Rows from block 8 of a small class-conditioned image diffusion model, named by matrix and row number. Rows with one number belong to one neuron. Each number is 200 + 40 x the weight over its row's rms, rounded and kept within 0 to 999. All counts start at 0. After the name is the row's rms in percent of the matrix's.
After each neuron's rows are labels from the 100 images, of 14976 (inputs lightly noised), where the neuron reaches its highest value: "peak at" is the part of the image that holds the peak. Only what is clearly more common there than usual is listed. The data: dashed paths with two dots that lie on the same path or on different ones. In brackets: how many of the 100.
# fc1: MLP up (model.blocks.8.mlp.fc1.weight, 640x320), inputs 107-213
# fc2: MLP down (model.blocks.8.mlp.fc2.weight, 320x640, transposed), outputs 107-213

fc1.521,105,143,205,166,247,265,192,298,247,216,166,192,196,223,209,209,192,202,279,211,202,208,213,150,189,170,257,167,188,192,219,289,191,166,222,231,232,218,260,145,207,181,214,153,110,183,194,288,171,187,141,235,243,161,172,208,253,205,306,237,198,226,206,141,157,280,152,220,213,197,160,239,264,143,169,188,203,165,259,242,239,220,204,210,230,161,254,214,208,226,191,159,163,268,280,213,203,251,267,217,228,270,292,187,268,208,153,234
fc2.521,108,268,117,232,120,170,204,142,186,289,200,238,248,181,199,148,156,256,178,289,165,163,249,266,237,204,186,214,263,186,179,126,293,233,216,191,210,177,104,154,185,246,161,154,262,214,219,197,148,268,233,189,247,203,224,183,196,195,173,155,179,270,263,240,206,180,231,168,193,200,211,214,202,233,241,194,266,236,224,253,250,175,177,143,124,252,288,221,285,158,201,234,198,182,229,252,177,177,194,158,202,216,236,225,96,187,250,147
peak at: centre (29)

fc1.625,099,206,225,190,123,263,183,236,206,155,236,142,179,235,167,232,271,118,218,205,139,247,166,180,181,220,192,216,216,240,208,251,281,223,234,266,249,185,122,141,209,215,244,184,231,190,231,212,266,159,253,194,247,222,239,168,163,213,193,213,183,170,185,239,246,172,260,218,222,217,158,219,220,174,229,167,182,183,208,290,226,202,140,254,131,161,215,165,199,172,184,203,270,182,193,153,179,191,293,223,219,261,188,212,216,209,207,261
fc2.625,099,198,199,169,213,167,214,211,218,261,196,202,211,235,235,173,98,263,155,181,232,204,229,301,227,204,213,171,115,149,251,140,149,172,212,213,206,189,238,269,160,194,203,168,184,135,109,219,120,237,214,189,160,253,174,221,194,139,206,183,153,198,282,242,201,220,211,211,167,198,198,236,209,263,229,182,239,196,191,140,174,235,253,173,225,172,261,217,237,225,175,198,174,166,208,278,218,174,179,192,196,236,238,209,141,274,185,259
peak at: top centre (31)

fc1.638,104,252,166,172,236,167,132,134,172,212,176,247,183,213,186,191,116,189,213,202,254,266,243,196,125,196,313,161,229,183,142,241,219,225,203,164,194,242,276,205,152,215,212,185,216,325,285,200,294,205,142,149,221,108,238,216,198,184,220,127,179,194,217,208,160,191,165,240,210,210,174,226,155,195,193,223,247,147,194,206,154,135,228,165,168,169,227,233,193,272,170,182,164,194,217,228,157,217,238,201,172,229,214,223,308,236,159,233
fc2.638,107,108,227,164,133,235,252,266,160,179,235,212,183,246,169,245,238,193,206,244,169,209,156,226,258,203,167,238,152,258,279,210,183,181,160,157,187,210,197,234,195,152,164,228,214,123,177,233,117,207,202,189,217,313,213,176,217,214,140,237,241,241,186,230,273,188,230,162,223,177,220,212,233,195,262,170,197,232,198,213,206,284,207,225,248,203,172,231,188,176,250,184,270,219,227,151,217,257,240,274,211,215,224,176,89,178,300,184
peak at: centre (30); middle right (28)

fc1.606,114,224,168,226,229,266,187,160,179,257,210,223,213,233,202,232,236,250,209,175,183,157,194,248,193,187,174,230,209,300,242,154,221,222,224,214,200,189,150,120,177,158,172,212,240,184,242,233,210,162,229,178,165,225,240,223,178,202,193,202,146,233,278,197,239,174,268,206,178,212,189,235,215,236,233,259,137,243,167,191,215,169,240,255,196,130,226,241,222,273,233,246,218,146,213,234,195,212,172,230,216,188,237,182,215,151,176,167
fc2.606,122,151,240,154,223,161,211,221,213,165,156,167,178,185,196,179,209,139,194,238,180,261,225,168,190,226,249,203,214,126,177,260,202,217,197,202,222,212,256,265,222,259,217,200,191,248,197,191,218,239,212,194,200,220,139,185,211,231,207,218,228,137,139,221,158,250,152,205,207,192,173,167,144,205,111,191,283,146,259,167,135,222,179,121,159,297,208,150,169,143,158,172,165,180,193,176,270,191,266,163,176,175,185,227,169,227,230,231
peak at: middle right (51)

fc1.622,108,197,222,127,207,206,170,167,215,190,221,168,153,221,218,156,182,231,266,260,184,242,214,105,251,197,194,205,208,219,175,169,221,177,162,173,247,252,177,195,175,192,228,213,231,151,229,151,148,282,155,186,280,214,189,184,174,230,212,248,284,272,249,201,205,148,278,206,158,190,200,246,235,208,212,224,252,243,185,160,184,265,251,188,192,162,188,259,229,209,206,247,174,226,235,235,204,172,257,185,208,227,230,173,230,190,223,152
fc2.622,110,274,261,252,167,285,266,238,178,176,260,187,142,242,147,244,283,257,164,155,239,231,172,188,156,215,224,241,187,147,205,216,164,228,166,237,177,177,216,177,184,243,145,237,162,137,198,250,184,230,269,250,196,247,184,203,162,171,162,231,193,204,98,155,202,244,162,210,212,181,240,188,164,203,160,194,110,141,196,166,221,197,122,201,180,213,196,180,199,282,196,221,198,262,170,118,214,214,186,267,177,189,167,133,187,150,212,229
peak at: middle right (28)

fc1.152,111,124,188,177,228,70,133,201,199,246,183,167,248,140,238,233,167,239,302,246,181,185,207,197,167,223,226,226,109,159,204,263,197,157,137,270,228,148,173,153,158,238,246,189,222,218,194,213,244,162,245,165,283,141,238,172,141,163,227,208,209,213,164,152,231,191,179,221,195,147,189,138,153,170,191,219,200,205,145,200,227,203,161,189,248,217,185,161,157,165,146,146,188,200,237,232,136,191,160,218,230,159,150,269,227,190,89,171
fc2.152,116,261,224,176,168,230,265,132,164,108,183,196,218,220,152,154,227,154,157,105,201,259,163,150,208,178,193,222,235,273,220,170,188,248,200,128,159,237,217,208,173,152,150,195,219,155,192,236,199,210,173,215,126,315,200,255,205,140,186,186,135,185,258,252,196,133,221,149,240,267,213,214,256,201,176,196,260,117,255,157,144,186,221,259,135,235,235,198,208,193,275,239,212,197,221,155,237,217,235,194,168,214,239,181,164,154,253,270
peak at: bottom centre (27)

fc1.480,095,239,193,165,151,181,219,185,138,217,225,165,231,203,166,266,164,125,174,231,263,242,163,189,249,179,202,152,203,183,171,150,140,206,157,197,181,217,158,192,164,243,198,152,168,209,270,169,148,170,246,230,227,212,192,178,112,232,235,153,198,222,211,151,188,193,181,175,245,184,181,233,197,218,263,150,180,252,189,198,212,190,210,154,184,317,141,170,259,205,289,157,168,190,256,161,153,232,251,197,196,225,217,234,276,166,212,191
fc2.480,082,201,198,199,224,227,220,183,188,168,144,246,196,188,206,154,244,283,193,203,227,148,218,197,196,199,163,222,141,239,288,209,279,195,261,228,191,203,234,154,221,140,94,297,202,239,175,240,209,133,151,208,180,225,164,196,257,144,56,232,249,207,245,204,212,177,185,240,140,234,205,178,224,171,120,257,241,152,202,213,166,215,220,167,194,183,220,181,92,225,177,228,217,204,181,255,151,181,99,166,169,174,217,123,116,207,157,186
peak at: middle right (39)

fc1.18,112,180,167,257,201,188,209,190,175,137,155,223,212,328,182,228,193,154,269,191,165,229,206,227,184,118,278,192,249,189,229,206,252,199,189,199,223,232,287,221,248,276,231,252,221,263,227,219,227,250,205,175,225,217,268,271,211,218,204,227,160,121,241,227,175,213,167,211,204,149,193,116,136,236,212,280,211,248,167,130,207,205,171,236,231,171,145,162,257,204,129,132,190,242,168,156,304,202,229,266,209,190,149,212,230,174,243,234
fc2.18,114,245,121,176,189,182,192,250,200,240,239,198,176,171,186,253,187,225,218,183,170,172,214,249,228,296,148,263,198,188,174,229,163,205,162,194,212,153,190,203,205,209,191,219,188,197,133,173,232,177,164,200,121,220,190,139,196,259,91,184,238,298,148,232,203,275,210,153,263,237,218,195,241,178,162,163,187,180,180,219,205,209,225,171,149,178,228,226,166,174,228,257,187,185,212,152,171,177,166,203,205,281,277,170,172,203,225,200
peak at: middle right (34)

fc1.125,094,203,165,165,173,227,214,184,211,188,117,209,224,207,213,165,233,167,186,198,158,226,152,257,216,199,201,263,256,285,247,229,199,195,219,228,153,130,112,193,205,222,192,188,148,138,227,236,163,176,173,200,115,218,201,206,196,261,216,174,101,179,265,199,186,284,270,204,180,201,241,267,195,227,154,195,187,232,203,211,212,177,226,255,152,111,219,197,231,190,201,162,210,160,156,206,248,190,190,169,233,204,272,175,182,177,136,163
fc2.125,105,217,204,236,238,221,201,157,176,226,224,214,181,179,158,212,175,255,238,229,184,185,211,138,219,172,187,144,166,152,225,139,199,208,233,142,245,266,244,177,180,202,228,221,214,271,171,150,218,214,207,237,306,152,188,218,211,172,191,220,292,193,163,169,214,96,142,193,159,214,168,150,233,173,216,200,195,187,152,181,180,210,151,191,196,265,155,173,192,255,247,243,219,227,261,198,204,208,203,191,201,194,123,206,177,170,262,230
peak at: middle left (54)

fc1.27,090,208,203,142,188,224,221,180,159,178,117,153,200,193,219,232,232,193,173,193,158,259,109,171,119,150,120,217,159,199,191,271,226,194,230,142,229,311,162,139,214,171,207,188,172,252,267,158,220,264,192,224,277,221,192,190,264,242,221,204,206,169,168,188,237,184,141,183,230,190,210,229,214,179,182,237,150,225,184,255,267,226,193,123,202,221,271,237,221,254,178,198,226,141,153,155,207,221,214,193,225,194,191,232,253,235,198,245
fc2.27,103,156,180,230,217,160,217,184,188,276,304,185,162,181,235,194,180,207,255,269,231,187,231,233,244,255,278,184,210,190,180,127,186,192,209,244,234,163,150,244,149,138,206,214,175,155,149,205,206,213,187,184,138,153,252,239,184,171,180,123,211,187,248,221,140,187,272,169,234,197,167,192,261,219,211,198,194,123,192,147,120,210,202,219,235,159,157,220,160,221,183,222,185,260,195,259,221,180,260,222,200,163,222,222,172,185,168,141
peak at: top centre (34)

fc1.289,095,195,180,157,247,215,147,237,237,231,200,258,213,211,211,213,176,191,261,203,229,167,265,219,246,148,221,141,205,276,211,203,161,208,197,197,247,183,196,247,87,135,205,191,194,156,197,209,186,250,267,149,247,174,214,183,293,148,215,137,259,230,218,225,185,241,230,224,220,208,235,251,169,242,176,212,224,143,198,176,233,210,123,315,195,173,220,214,223,187,227,166,225,287,294,178,191,128,253,166,214,211,188,267,202,143,153,146
fc2.289,098,206,211,210,125,175,229,193,158,163,207,173,178,184,186,168,218,211,133,141,199,259,129,164,221,244,175,274,185,144,208,204,261,220,231,210,161,227,229,145,288,263,163,181,215,229,157,221,178,161,141,219,151,237,287,207,122,244,171,247,110,136,166,230,187,168,165,213,189,187,190,168,216,160,210,208,223,239,166,212,166,204,282,89,205,233,197,195,166,221,164,201,151,145,154,272,168,256,145,245,215,193,188,118,164,252,277,194
peak at: bottom centre (31)

fc1.111,105,223,258,123,155,188,225,124,215,212,228,205,192,252,164,156,209,193,245,198,211,166,249,183,129,236,168,196,142,206,205,182,188,189,123,178,144,208,311,188,138,219,166,274,181,250,201,209,165,194,223,215,142,93,245,239,121,205,237,198,212,173,192,191,200,189,209,215,188,202,224,206,137,168,170,186,209,166,189,137,179,229,213,96,120,147,189,198,161,215,220,137,180,243,211,188,261,136,230,121,208,267,140,205,164,138,225,189
fc2.111,131,195,161,224,249,208,140,259,151,206,174,215,231,158,223,176,199,152,176,220,182,153,197,231,218,165,185,244,237,250,241,230,191,172,194,266,242,206,89,221,299,127,207,216,202,167,167,176,203,204,175,154,263,341,168,184,242,180,137,182,208,218,173,189,181,237,218,175,248,212,192,205,299,238,191,205,235,213,164,247,244,205,152,248,305,267,187,182,216,199,204,194,204,132,177,169,166,166,153,169,241,169,228,217,173,210,232,212
peak at: middle right (32)

fc1.588,092,178,191,244,242,178,237,180,165,192,212,151,256,229,201,145,170,258,200,208,252,212,236,192,212,171,211,220,225,166,193,223,264,203,196,186,250,186,157,174,183,230,151,168,261,196,190,180,229,183,209,202,253,253,188,193,210,240,233,213,185,190,248,167,167,195,211,133,219,201,196,231,177,146,199,200,256,227,172,207,179,162,207,192,238,271,232,258,172,188,229,215,257,143,203,283,207,201,227,303,252,175,256,195,191,159,222,173
fc2.588,090,193,145,181,167,245,102,190,223,180,163,223,147,182,267,176,219,228,230,245,133,225,220,224,168,260,149,239,204,137,249,162,174,282,227,210,177,184,129,152,240,184,253,238,219,188,223,231,220,132,196,217,176,195,118,239,201,212,203,183,185,232,173,235,220,186,199,268,169,198,174,236,246,187,188,287,118,240,238,247,135,276,305,130,141,211,224,229,207,216,248,144,178,268,219,125,200,208,170,110,232,208,171,235,246,252,178,119
peak at: bottom centre (27)

fc1.382,100,214,169,201,207,194,200,252,151,139,117,264,248,231,234,226,296,223,192,309,146,232,256,151,169,177,199,148,291,159,195,227,190,206,219,153,197,193,169,232,264,166,182,196,168,181,239,175,159,240,171,219,189,214,211,226,204,176,189,181,217,229,213,206,203,297,144,73,203,184,282,217,138,223,239,236,243,126,143,217,152,199,223,176,188,212,219,104,231,188,197,169,239,191,176,196,215,180,287,273,179,161,226,270,168,206,206,224
fc2.382,104,179,206,239,210,191,218,135,234,278,268,148,143,195,179,184,100,181,233,100,273,171,166,196,246,249,230,212,144,250,240,174,157,193,189,179,204,194,189,193,160,244,171,225,214,182,138,212,228,134,255,180,162,199,168,188,158,252,223,194,192,153,251,229,224,135,250,311,209,186,150,206,290,174,170,151,183,288,257,177,246,213,215,234,229,262,201,280,140,187,220,269,214,177,272,181,163,218,177,159,183,234,170,169,227,178,200,148
peak at: centre (28)

fc1.241,114,226,197,175,183,204,76,278,189,173,221,232,235,189,239,206,219,234,213,216,189,186,105,200,224,205,253,181,236,220,175,236,191,196,199,174,165,181,264,181,204,184,277,133,140,227,243,219,175,284,206,234,179,228,206,200,217,233,172,203,223,226,157,277,207,212,199,288,169,191,210,279,154,178,131,301,127,213,239,199,196,194,175,253,237,145,104,219,237,207,289,206,224,165,166,260,225,193,177,225,149,301,191,226,199,136,178,222
fc2.241,121,239,208,177,174,210,237,134,190,211,260,128,235,233,165,202,198,241,164,203,227,202,266,169,231,200,167,270,166,191,262,169,181,238,295,217,190,216,220,218,177,198,154,206,173,231,197,217,201,128,239,230,188,177,224,268,152,156,205,263,165,192,211,189,189,172,174,159,185,193,238,212,239,223,220,137,223,149,223,207,147,242,246,148,157,227,225,196,215,245,185,231,146,278,235,151,201,204,214,190,255,110,206,216,220,156,258,267
peak at: middle left (38)

fc1.602,109,231,267,184,232,250,234,277,162,263,199,174,172,246,241,133,228,214,259,168,276,238,214,198,182,208,134,155,148,172,213,275,182,175,157,260,200,190,249,183,156,129,210,176,234,198,237,235,254,190,208,224,169,97,178,171,223,223,245,182,237,162,222,188,226,180,177,207,188,107,226,154,178,265,235,245,231,178,216,108,247,218,154,168,201,195,196,230,200,238,228,155,180,149,150,254,232,225,206,197,339,230,247,184,162,253,185,211
fc2.602,094,193,140,160,172,184,177,135,232,220,164,282,184,183,193,126,203,192,200,189,126,193,255,223,251,194,269,182,269,224,199,183,162,143,251,191,174,155,259,257,263,243,193,203,174,231,198,221,174,252,218,198,239,294,274,250,207,244,128,220,125,285,194,204,175,174,224,175,248,225,249,232,222,197,190,172,171,176,164,212,169,197,189,262,189,216,163,168,229,187,159,203,188,245,307,121,173,145,241,171,122,181,162,215,207,191,259,255
peak at: bottom centre (30)

fc1.142,084,213,174,235,200,234,215,289,226,269,195,146,172,204,248,211,190,206,163,171,180,201,205,268,183,175,234,215,182,181,189,219,182,133,272,242,231,204,264,202,301,153,264,256,171,245,229,208,178,225,250,223,210,190,214,222,234,216,221,242,212,186,186,163,273,254,208,219,172,175,227,249,177,205,137,199,272,202,174,210,151,181,220,202,207,194,184,167,232,150,243,223,137,248,154,239,146,196,153,149,186,154,230,174,209,180,276,239
fc2.142,092,274,188,200,215,194,221,225,173,126,158,172,307,257,259,235,185,255,202,239,186,240,182,175,88,195,194,224,257,183,283,233,226,146,203,199,168,224,180,264,219,183,185,211,221,208,166,180,114,179,188,217,213,236,159,193,191,202,192,205,284,240,224,148,168,156,206,181,212,215,210,248,179,172,222,168,256,210,126,241,210,222,126,192,252,198,223,180,205,227,50,232,208,218,173,257,181,161,167,248,263,201,177,219,226,158,196,155
peak at: middle left (35)

fc1.210,114,284,230,221,244,246,203,248,193,209,192,230,196,143,253,200,259,276,249,233,209,247,183,213,216,220,231,190,268,188,289,216,208,286,224,196,199,265,199,241,225,176,229,281,224,147,162,228,223,280,275,197,235,248,282,187,217,206,200,229,191,210,246,226,281,172,218,173,252,256,185,241,280,226,232,229,257,240,230,193,244,197,220,198,208,210,224,213,207,239,236,209,147,265,197,221,273,251,236,181,250,202,207,196,277,203,159,191
fc2.210,109,136,234,254,193,165,202,133,208,207,202,190,247,281,177,199,194,148,176,175,238,174,241,237,179,225,168,235,131,288,109,210,247,135,243,215,264,122,223,221,261,204,223,152,164,282,209,186,200,170,142,228,170,181,145,276,230,163,239,211,249,219,184,202,119,253,170,255,173,191,186,193,140,190,182,177,215,200,198,257,184,233,170,238,230,261,235,191,224,203,207,231,288,140,270,187,172,171,175,239,146,236,248,207,169,231,273,241
peak at: bottom centre (27)

fc1.549,087,205,210,253,189,234,163,156,215,255,226,170,177,192,181,210,175,181,231,152,199,250,247,199,181,113,181,192,242,162,241,218,220,212,173,231,174,175,236,157,167,185,219,140,197,221,215,102,186,171,270,141,143,163,187,192,202,141,213,249,245,175,191,172,174,234,269,187,102,252,199,212,212,187,187,183,152,183,188,154,179,209,189,202,204,151,173,279,151,153,240,111,184,178,252,189,250,171,224,217,246,255,203,182,207,214,232,257
fc2.549,086,216,173,208,156,125,175,241,196,186,194,243,235,176,136,170,169,261,178,275,199,216,199,229,248,224,240,238,162,265,136,277,253,206,253,225,225,189,123,246,157,247,163,228,199,206,180,282,239,141,231,193,228,149,278,163,172,196,191,190,160,180,140,275,210,194,96,174,224,208,219,185,145,184,171,138,251,193,199,263,193,245,250,183,229,207,308,187,264,169,217,173,252,249,196,201,135,213,204,226,193,154,180,228,163,194,167,68
peak at: centre (37)

fc1.159,084,204,204,241,158,217,133,188,257,234,181,199,194,191,256,145,169,145,182,174,138,187,292,182,203,233,249,185,181,227,248,201,184,234,176,213,254,190,251,207,221,176,226,204,160,244,169,304,147,228,161,138,204,194,103,183,129,194,198,157,172,168,168,177,242,225,158,244,174,169,240,157,156,215,216,148,156,195,161,246,259,157,236,117,204,270,301,176,133,257,257,201,137,151,195,163,232,182,215,223,143,207,271,290,173,208,177,204
fc2.159,084,186,193,238,220,167,234,230,167,171,162,202,194,190,159,206,185,261,201,184,268,185,192,178,218,180,246,218,181,143,260,157,320,135,188,222,225,218,230,216,202,242,208,155,199,179,177,172,277,153,185,190,167,272,244,239,238,203,201,232,212,107,209,179,191,215,267,184,256,228,155,250,271,183,242,228,299,279,252,102,192,139,235,202,200,151,140,173,228,92,160,239,253,155,233,221,154,207,178,207,237,197,170,108,188,202,201,181
peak at: top centre (32)

fc1.451,108,121,202,197,196,223,151,239,218,190,192,176,186,180,172,268,232,141,273,162,259,214,142,211,181,187,212,195,206,177,204,210,182,255,249,182,240,227,204,130,153,178,186,264,167,215,283,246,231,193,209,155,226,221,217,201,207,194,174,262,252,151,214,217,187,238,173,218,206,208,211,188,290,228,109,240,248,188,273,272,229,188,262,185,151,224,199,271,194,198,206,215,212,257,253,174,175,231,216,167,252,163,263,256,170,226,198,231
fc2.451,111,224,259,190,200,210,179,120,172,225,309,254,206,155,195,159,109,269,138,171,153,158,232,213,192,195,207,220,189,218,180,125,195,185,239,218,185,157,207,352,176,242,193,205,281,295,176,162,178,254,161,196,195,200,153,197,145,209,253,181,181,232,211,215,163,135,245,230,186,258,214,190,157,241,281,208,185,200,183,183,232,118,195,196,153,131,237,207,254,176,183,194,255,110,156,191,273,237,169,244,197,230,162,160,115,228,201,203
peak at: top centre (29)

fc1.246,090,188,231,235,179,207,243,156,202,204,166,175,239,196,240,160,216,265,168,180,186,258,286,203,191,271,141,230,176,191,253,225,183,227,216,208,227,184,151,194,188,234,205,237,253,192,74,180,125,154,283,144,220,170,242,202,69,119,144,196,184,214,219,248,172,180,186,175,140,184,163,210,149,134,269,195,221,176,251,250,263,185,242,255,264,183,168,211,204,126,188,202,116,159,172,184,205,267,199,190,195,192,239,146,242,239,222,254
fc2.246,098,169,186,213,187,111,178,268,137,133,197,219,186,212,170,182,217,137,259,213,177,119,187,178,154,215,304,207,226,219,191,149,288,151,250,147,163,200,245,216,204,180,223,170,139,193,264,277,236,222,205,225,113,223,181,171,220,233,195,262,188,230,194,115,238,230,230,240,222,203,185,232,215,209,205,206,175,212,125,194,196,236,194,170,150,225,254,166,200,263,220,231,247,230,211,185,152,179,243,212,189,167,144,225,211,181,147,199
peak at: top centre (27); top left (27)

fc1.187,089,223,191,252,228,237,229,232,217,219,185,223,187,212,244,187,170,175,171,113,196,238,153,215,143,177,145,236,278,178,146,314,241,213,222,204,269,217,215,221,242,236,143,224,236,162,245,208,187,173,160,195,165,117,146,258,197,215,260,235,219,258,255,242,215,278,195,185,260,266,183,222,237,232,240,256,204,180,188,266,210,57,239,230,173,204,204,173,181,254,167,235,191,120,263,234,250,179,174,207,150,227,207,222,186,188,252,258
fc2.187,092,171,226,183,212,157,158,191,241,154,247,231,262,188,151,296,209,239,247,281,163,164,196,234,301,171,192,235,111,244,238,153,193,241,249,189,171,148,185,194,191,185,221,195,125,144,215,150,209,187,196,268,235,227,184,210,223,156,130,141,176,225,133,244,168,152,209,194,144,145,161,219,274,233,169,204,175,205,196,235,229,163,111,166,233,193,215,203,236,164,201,216,180,250,185,171,228,220,194,213,242,206,256,255,265,158,185,171
peak at: top centre (30)

fc1.224,099,124,200,191,213,205,185,180,149,218,174,105,187,250,238,216,181,139,245,226,210,168,214,201,151,161,226,224,184,199,196,245,184,151,193,168,195,215,261,206,178,205,124,194,213,270,144,201,195,195,164,149,221,177,187,204,221,153,186,143,164,245,255,209,214,153,187,169,148,184,190,136,207,132,158,163,237,223,168,229,132,251,183,221,226,238,249,202,166,130,161,228,185,194,89,147,154,212,160,232,229,203,226,174,224,205,105,140
fc2.224,118,234,140,77,219,151,245,188,162,210,226,235,154,205,168,171,224,204,175,195,195,209,225,174,208,182,180,187,267,229,219,114,233,213,217,218,121,152,152,172,199,229,181,123,182,182,246,163,158,225,217,291,195,180,189,163,130,192,171,193,209,184,171,229,165,127,181,171,206,193,189,205,188,280,245,192,192,144,173,132,219,155,291,194,198,172,232,240,206,192,260,247,231,147,214,189,227,150,261,177,195,166,193,201,195,145,273,209
peak at: centre (34); middle left (30)

fc1.614,100,286,283,181,174,178,274,191,166,208,229,261,177,273,131,202,215,189,164,290,201,187,230,192,197,237,210,197,230,214,200,186,239,216,245,176,169,173,267,222,211,162,155,233,242,255,195,178,164,185,218,162,178,205,189,232,228,211,228,230,136,280,218,225,170,186,213,185,203,134,208,257,250,189,247,215,152,238,203,240,188,244,258,166,225,191,220,268,223,158,176,192,181,205,143,181,246,255,218,177,209,175,186,238,278,156,263,233
fc2.614,093,137,143,161,224,159,153,165,258,196,172,171,198,172,215,199,242,205,245,129,169,256,162,174,193,185,314,178,164,221,176,202,230,273,166,232,204,182,161,200,232,208,258,265,151,162,208,192,271,254,149,273,183,231,232,165,170,168,162,195,216,138,230,228,200,156,247,182,209,218,226,154,175,288,181,210,214,177,178,128,198,196,159,201,165,202,206,124,176,254,209,184,261,195,267,205,213,180,200,173,183,192,196,192,139,275,179,258
peak at: top centre (27)

fc1.610,103,165,129,102,206,213,223,177,199,155,250,152,147,184,269,196,179,191,213,162,225,137,176,227,147,182,237,158,215,235,164,208,164,169,222,241,256,241,232,151,200,134,143,181,152,166,243,232,230,221,182,192,239,181,204,146,273,220,164,183,190,145,214,179,205,195,159,89,221,291,268,203,179,120,213,145,198,271,191,139,126,232,187,164,217,199,242,184,128,176,225,169,169,189,174,167,199,158,214,165,224,182,257,187,174,147,231,206
fc2.610,103,189,222,326,204,181,192,249,166,214,130,173,166,178,128,205,201,235,224,204,196,264,224,198,223,175,171,220,163,141,275,212,174,259,179,180,143,162,207,226,176,253,254,145,221,244,117,176,134,182,186,226,179,219,182,228,142,156,237,166,168,250,193,217,228,179,226,298,205,158,114,215,182,292,216,259,195,101,207,245,292,139,202,264,193,208,139,186,279,193,203,231,198,196,196,164,156,263,179,241,174,174,185,213,212,203,180,225
peak at: centre (48)

fc1.375,111,163,161,163,227,196,187,246,260,187,203,200,149,199,231,172,134,198,178,103,265,191,189,184,205,199,139,104,138,213,204,208,260,159,176,180,138,175,262,170,172,183,231,149,157,188,112,193,185,160,164,249,183,227,197,223,217,200,224,159,262,139,206,243,185,111,234,232,223,99,218,172,230,213,165,213,183,211,210,184,174,274,213,213,275,144,200,266,154,162,208,223,195,206,201,197,226,187,219,241,208,218,162,168,209,194,206,172
fc2.375,095,178,215,219,182,306,164,136,132,174,212,173,173,158,203,213,229,252,220,275,150,191,192,167,239,198,269,205,183,147,235,224,180,159,199,212,232,196,204,241,243,242,151,239,197,209,247,157,193,238,275,188,226,171,271,183,211,158,167,205,127,213,179,138,140,177,231,227,191,203,205,170,235,198,232,237,193,145,243,167,175,150,213,205,206,218,165,204,270,140,165,122,190,197,212,215,206,229,190,154,233,209,290,279,157,237,170,207
peak at: middle left (28)

fc1.537,103,271,156,160,164,229,136,257,164,199,198,173,206,195,181,183,166,196,197,253,180,174,215,190,121,207,162,266,250,192,235,199,186,136,249,174,205,270,182,202,163,232,162,252,184,187,219,137,195,226,236,270,256,255,104,178,98,217,204,260,239,209,263,173,129,268,226,192,219,206,171,166,212,144,194,231,233,207,179,163,195,264,239,222,173,231,246,217,152,210,207,266,241,146,163,254,228,124,139,168,190,204,266,214,249,278,219,273
fc2.537,099,127,232,254,165,208,206,128,268,187,221,234,175,179,217,200,174,178,193,179,220,202,197,179,296,152,306,108,179,267,203,218,176,234,181,203,215,138,262,277,194,190,236,204,167,245,220,194,245,259,165,185,166,177,338,209,203,189,230,125,187,227,206,220,273,235,198,121,224,187,271,227,197,232,198,249,177,175,227,213,194,177,179,156,205,224,159,114,227,213,155,153,166,174,247,135,252,255,244,249,227,196,131,190,270,185,211,220
peak at: middle right (28)

fc1.344,100,247,218,236,175,216,153,216,224,198,196,151,153,238,202,239,205,256,285,234,152,205,174,225,228,264,235,143,73,183,181,243,255,195,183,209,214,220,80,214,199,261,181,242,178,289,207,250,190,218,222,208,246,193,211,251,145,216,223,156,164,179,295,228,203,168,189,215,233,202,183,129,160,192,266,179,176,182,194,173,227,230,227,252,188,195,188,277,178,286,144,192,258,206,220,237,211,255,194,193,220,178,168,240,192,166,181,208
fc2.344,098,173,160,220,169,182,250,225,219,225,192,186,123,190,262,161,232,153,206,162,150,139,178,281,206,213,196,240,190,107,232,142,149,222,181,211,217,209,184,236,165,185,241,187,236,189,264,209,160,268,188,211,215,264,248,123,253,230,286,182,192,190,153,228,211,190,207,199,177,202,206,286,155,126,157,226,198,241,207,296,167,285,193,172,162,191,142,202,247,124,220,197,297,241,198,185,231,201,177,246,220,199,244,272,193,197,189,285
peak at: bottom centre (50); bottom right (32)

fc1.313,099,179,160,234,178,190,204,190,225,151,202,199,202,261,198,184,190,157,204,251,191,232,220,151,150,168,201,227,231,160,208,130,198,91,133,232,225,208,180,223,249,161,185,139,161,162,182,336,179,167,228,222,129,183,210,127,146,131,127,214,180,187,209,203,170,276,258,192,255,196,239,211,211,230,210,167,252,209,223,271,208,196,279,299,271,189,218,157,265,179,186,118,224,276,144,213,247,127,124,170,222,236,215,206,192,129,216,171
fc2.313,094,196,233,181,164,147,214,253,209,200,274,181,289,174,146,204,202,233,183,234,131,166,248,230,205,170,184,228,168,245,257,312,185,269,248,142,131,205,211,189,198,223,163,244,235,246,266,101,226,283,246,226,227,139,180,283,209,267,298,269,212,182,232,194,236,134,215,191,197,215,162,235,145,202,197,252,160,159,143,199,170,237,171,144,121,169,141,243,226,269,218,239,179,116,243,187,188,214,203,270,170,241,223,218,234,209,152,230
peak at: middle left (68)